{"encoder_arch": "caformer", "model": "image captioner", "train_examples": 97500, "color_jitter": 0.1, "encoder_activation": "gelu", "encoder_qk_norm": false, "encoder_parallel_block": false, "encoder_depths": [3, 6, 6], "optimizer": "soap"}
Rows from block 6 of the image encoder of a small image captioner, named by matrix and row number. Rows with one number belong to one neuron. Each number is 500 + 25 x the weight over its row's rms, rounded and kept within 0 to 999. All counts start at 0. Numbers have three digits each. After the name is the row's rms in percent of the matrix's.
After each neuron's rows are labels from the 100 images, of 14848, where the neuron reaches its highest value: "top examples" is what is common among them. Only what is clearly more common there than usual is listed. The data: scattered letters and digits in many colours.
# fc1: MLP up (encoder.blocks.6.mlp.fc1.weight, 384x96), inputs 0-47
# fc2: MLP down (encoder.blocks.6.mlp.fc2.weight, 96x384, transposed), outputs 0-47

fc1.134 126:465514497489556501499560493500503532530509498503511497500486498504518546536467521494475541518511506505488525502518540506483514543507527466492487
fc2.134 119:535490538469496485498516527469505507530473489462521518509491484480467464527532496494483493450513510502474559490490473501497478492526472505505488
top examples: the character H; the character S; the character 8

fc1.38 096:525480532511489498500518539507482529528478511520513532491461552458524546467468510486481545483442478476526511492520515536495489463515535503514500
fc2.38 099:479538495463513497501490450502508442452520491477542489474457468570526495467497493523483468529484490535504503497507501491534512501500468437533510
top examples: the character 8

fc1.100 090:537525495503518510441534477432510551517528506464518553480482540482491491499523477487495509524523474490518500534494528477498504495513501541529503
fc2.100 099:528486493512452488526481464541485461472503487491473462524506506519483491492503532528504531499487547521500536458501490488529485513545475519465486
top examples: the character 2; the character 1

fc1.214 087:518529460495513487518478470501487481504502537505537486493525487506505505522463482466505532464486510519509531501536539527516515501496508458481536
fc2.214 097:468497477512481509494548546498466497452495479502477520482502520510459501488537473547534460535486457500486538545455473462461487508539509503532468
top examples: the character T

fc1.77 100:478487481484502481462487514504489490479453516502519496502501527526522503508491502511488474514562520478529478474486498525417487485546502499477464
fc2.77 106:501497527476533528515513529539453501551511510479499494490523501504469492499521499536529525480490493525466511539509538469480489471501516482471482
top examples: the character H

fc1.234 075:468520497504532479518469501456518462493492520511480468503485571508497516473468534502454492520537491532512481513478483522506482489514450475482492
fc2.234 080:528531476508500504487519518508479489543518499466530489517541489493520504501504506490560492464498471514459530479532527518500502513496505495506522
top examples: count: six; the character D; the character 0; the character O

fc1.182 097:574478481489498530527531480522512514538450494488519498525495489535479510513501503427491506483501517499506505514504485489524486486498502498528506
fc2.182 095:512483498496510473487535500477528526493509493495501462483529553524519473485528477507504474494491517446478518494543477543500517502472494499477523
top examples: the character 8; largest: 8

fc1.17 097:544508532507441508506472464480498520490479524489470507476528478449477479476485506463451514527521531484476501493477508511521520490492469483527506
fc2.17 101:519453512506519486494540469471473528480521485521524495514524537524529520518482491505534496510504497482474529510465529500516512554489518489466540
top examples: the character C; largest: C; the character G

fc1.111 107:523547528551541488537500487504530485511467473534508507451525481504528555509493476470542524503487524517556511508503487526519498468493443555492508
fc2.111 096:513515456466495531545483522516474497484481553487491436521452485465478477534471553520478469487495498494476509477483526502495485531486564476510485
top examples: count: six; the character M; the character R; the character Q

fc1.156 101:516488505482466486530541513519485531565474505479507535441497499506515534504476495467509479538534511471490513519501502454520492498487495503546500
fc2.156 095:500506486528517540493497463494500469551503505563528481502534503512488459450515480514520452463500526555500533481533513519556522529487494502497495
top examples: count: six; the character C; the character Q

fc1.360 115:438441552504484491506555544495505486503468469487520497494507517506460455534496508528544490447502501473516471496499499493536517519516498551504455
fc2.360 115:546520497499488472488478498463522480517531513477473526513484515475539549500493475456525466522515488523458549557503483499451498481514499507528500
top examples: the character M; largest: M; the character H

fc1.364 122:485464462487518496517511484490489479490458505510475469537471510525470523504523487491494545506475529509496446501506512524496501489497508528527565
fc2.364 118:533532508492519464494509484517505516508507455494501473495516512467503487541467491475503490486468501538485499503507461529510453497481525503528473
top examples: the character W; the character M; largest: M

fc1.60 108:467499490488488508465531498495477528500511487443497494505469468487494499539508496515448482472520528478490482446490524490504466519517528522495507
fc2.60 100:466508525519512523500521591547502522499470527491496472512526519516474513473470498516565499487504489493527485524452513465506495498478510473533484
top examples: the character H

fc1.10 088:449500488476525552508495524525506495514461524452521495526519468530500536511506449507488504511534527490533478510511535490500516543508525497529477
fc2.10 094:548513524479517473482483479474515504517491479504487540493481520477457504467498517524515504518470495498492469502477515560470539483485451512502517
top examples: the character H; the character K; largest: H

fc1.0 091:510527453478523484444539536461490453477521512485544519500463481518483488491515495490493501514515478529528474459529479540492536463490477476506487
fc2.0 089:518524525499540501509510506480491521549507481518502445480503466491521491544497513510503502458534475444502514482482520501510514498482536501479468
top examples: the character C; the character L; the character Z

fc1.194 116:531505521506476483522495498466523504505454536513520518480489432500472529524532532512512511482491515491464538485546461534506520522535476477487555
fc2.194 105:504478485503489503524498489534480517516516498467470460550532482490517474506457481460497472527503499501532515483477490490515516492427554522473464
top examples: the character 8; the character 2; the character R

fc1.239 090:425475558497495487529487494491493502510515509466521521484486505539435487533475479508491549474474523503517495514541506489519550531509489445527475
fc2.239 092:545484503451481513455503475519499497495494464525499536496489510474470493486466436506503501555555472489459500492489472501505479516501491532514507
top examples: the character M; the character N; the character H

fc1.159 085:498491485481508510531493529493548515473506499514462499474505528539543525521457495532504497534475506505510458557513513491514499524515504526484554
fc2.159 102:484491493524496486493476470549484521503491512540512479492506521477486486523544503470467528527497570468481529462515476469505490509443488502485472
top examples: the character W; the character D

fc1.65 102:506530498457497471541503536513543446507484493470487477480500477502522505495479505523491466488498478506461506499498504487503447483478478480436498
fc2.65 116:485465468511485486486461500529490446480492515519497499549504512509470489480542551514489534487490520499505538475516472510528488517521477511530500
top examples: the character 2; the character D; the character Q

fc1.125 083:559529457534481511528508495505496510532481473437521519521489510494503496516524451491542490515496487549538504481479531515519476493539539478476501
fc2.125 089:478485528531501450456486520480479500498486547537516523492499526533520531474475501508497509471544473527469502537491489477504500494470458501539475
top examples: the character X; count: six; the character Y

fc1.16 100:467493498481479503472455500512537520514504474517521485497519475503515530496526521475491497458468474490530469487541469509507497495504499450497516
fc2.16 094:534482462524504504482514491500463458483514529510504507511520486531528496500477463547561474490504509483511542497486492477492456523492464537504531
top examples: the character C; the character 7; the character Z; the character L

fc1.116 104:497474521480491446463480499485492523518500506494486496539546527517469464494516493490525502517565479494530453502511465446433528485525507490461529
fc2.116 110:492523488496499518518529504533501473508535524515477485465495460516490503464481508532487522441469504514533507478488588504542463533486514512483479
top examples: the character T

fc1.269 106:558509488494503511498486493496459502489538487482482467520500476493515500485495463520521498479500482448530522493482527524457539537492495466480501
fc2.269 106:494508454460505476521493432518466495519515512524530525473510529505499477509494527495525475510480490502502461501523481526503504461518517507500487
top examples: the character C

fc1.230 090:517522491522496512584483515494459484532540455528516521519523517485467490450487470518491509505483542463501505506524527474498491525497515541485489
fc2.230 099:489501507505467513452553492487570542489520507465485502468490525530515485537487524459502503502490472490520499505513477481495543455502462470500525
top examples: count: six; the character M

fc1.6 086:490473493501470482532503514474490503507487476500500479521469494518467556457447481497527551469504489485491489460457513475502493497489531503508516
fc2.6 085:499511486539452462481484463490504479498472492538523520486520523513552495488518468458519481486542504502495513501531489515512557479511489476506496
top examples: the character C; largest: C

fc1.204 086:499491453514566499486473492521525450481516534466498504460512460507509489492497490500527513485534468506493502448521561515477530530500496521526474
fc2.204 085:526502547513462490514515513497500496513469555512488491488472531500494476534472488491437497480477500465520462510505502516484527502514494495519550
top examples: count: six; the character E

fc1.231 098:500543486523504520521486520488516473460509504460489507502522507542523475474463473460526546481523481507503482480516507492536452479477511496481527
fc2.231 106:518487537501469512447470484518510519494530482518485500540500518451473511510524492483462477518486468507491520511500525480513515473458534478500527
top examples: the character Y; largest: Y; the character V

fc1.342 087:530520505456469506523519522524480517481540523480507489444497463498489479500561483474516534550524530506471519470547505507488497506535474482495515
fc2.342 085:477475502550526508520517514502495481547479508487478503491529499500526526503442505504499458478459474482492525513481531501462516491469541496514491
top examples: the character T

fc1.378 121:494518553492481490514499541495506508472532487482507504541452497503496495525517494524504506469538523495557472505491514500516512495537479534505486
fc2.378 116:540466480536462482513505513491495461447508529537492516434522488468484520499520515475524500508517474482480535536521515495476502511524521474541497
top examples: the character 2; the character 1; the character 3

fc1.46 079:507477460488506482512508503513514465480514497474508528471489475482533498462482472502557532534493502527486516505493471458509497510516464491492479
fc2.46 081:522517535469471505483471498512472542511449489491490507510499558511520494498514516504486458493525523500499432506492494504516517512449461507492520
top examples: the character Y; largest: Y

fc1.120 105:501526497472508485512478509469510531560510464495445484494499449511514502530485482533506549533524509501494492493499502502486440475480539489542536
fc2.120 105:444489518518501495513477517471469479474497532455539507498497523484496462494440471469478470477476472473488508492558495510488507534535498530477487
top examples: the character M; the character 4; largest: M

fc1.335 098:495486480507479493484453536482497490459511482525486487556470547496497513527442491513497498499534520506524477491472544487443503476492513481510473
fc2.335 097:523498520503514527529530528514477518576497485501529514521476455517515489457515479478471464513523510484498503505545540508539434506502511522452497
top examples: the character 2; the character 9; largest: 2

fc1.185 097:517509494557515478555495499490498473529508501569480482467483466505498501498528514479531516508490503478512510503516500549485496528490507527489507
fc2.185 101:495497492469539489506481524486518492501527523478479492516525475489480493509489500518477473473498503513504514477460551480528474528462508459496514
top examples: the character 2; largest: 2

fc1.192 100:470441499498475515521520494474471464517496495465461521504502515555504522440497454487480532477471499547490492505487528515487492468491492496527542
fc2.192 092:495481562539479488452492514497481500478511517507499512503484489556475492493494517501523470488505497498484493486546499522511515545464509493491482
top examples: the character M

fc1.238 100:535488520493456495527523487508535500493503506473490504444493477470516455499474481509515486534507501458485458519522467514480516467550483488495463
fc2.238 107:513530464520507470470498486486529509480497510501492507503531531514490506501523489485478527515496545522530471469453494521478488504476459523487559
top examples: the character M; largest: M

fc1.20 097:490509488503536510537477526532484492498536525519527531480483488496464487517422498479490497505495513532531472487519480506516470504495535512550543
fc2.20 095:518505457543473503485509496458489506491481469498496459518466518479517493523523514448533514528532538507513480514491500530527507536515448534491506
top examples: the character C; largest: C

fc1.309 115:529536505529462463508498503427482493514468506500467485504510471435502483501492513444508513499470475529530556487486489504523550512529521496518517
fc2.309 114:501458483539518538462501525564502509504542497482481512480499521528509503515514489507493544504475472507507508494481489476493474509521482496519485
top examples: the character T; the character 7

fc1.329 088:483508520478454541529493497506514525556529472472466504538491489485500487457477497504511443468499535482520509483521489505487511484513455498479495
fc2.329 092:555468508506511451533531476471455512518465523470495485485533491510513488502500497459516531503482480466479505475449535520489509526474550482472521
top examples: the character 8

fc1.333 087:560487478438507479491502532476509517501506518493494486505509471497517496482483515499506485527507467517531471497533510483491535504564535497518537
fc2.333 077:505526545492474521541482497505482519496503490559498544528500507508490497454463501473487539514491530475519480483476464521473460527492501503463478
top examples: the character Y; the character V

fc1.39 109:541534451473510532487513486488473472487474454527492504523521484532495473528477446492469522438475505485469479501485511493506494523502501501518502
fc2.39 106:468474546503465501492487479504513515509549523481512543481509492506488518513460503494479537473501477502547556468491512534467507500459493485515494
top examples: count: six; the character R; the character N

fc1.339 093:509494519483472457514519508461460451522490473518503515455531495497537486453498464514518479498516444498514517488481550529461535501461513484509494
fc2.339 093:522527500500511531508494531475491543492482523538478521557559486477492521490495518476486487447443483500541524489464487474527465474511498491482504
top examples: the character X; the character 1

fc1.307 109:473490535510486480508450490528451513486500479511490524509486481471508501521459521449525487525537528469472462488543527517530527503461499546511530
fc2.307 120:522488491513469494490519527530497481510479491529532518435517495559541493525514488482485463501521507530499508517529488516516515506511524451495520
top examples: the character M; the character W

fc1.157 125:507544532498483485529511523487497463512502520505477514478508529517493530532508471501521506487458478449470486430522486470491516518449531495499478
fc2.157 130:498509519480501508509480473492476497478482479465492551484467498506529512467493514549481501517528550494536508472508455493506487553498482534494508
top examples: the character 2; the character X

fc1.261 097:539516462482541528501506534492503529496501560516506480452516499459517472501523519507549424528544499472489490478500468466502532501540476487515497
fc2.261 097:468484522541498480479577473448525471482494474477494521537466525505526502504508495462506486467498522498527515506526533506525472484473507445515469
top examples: the character 2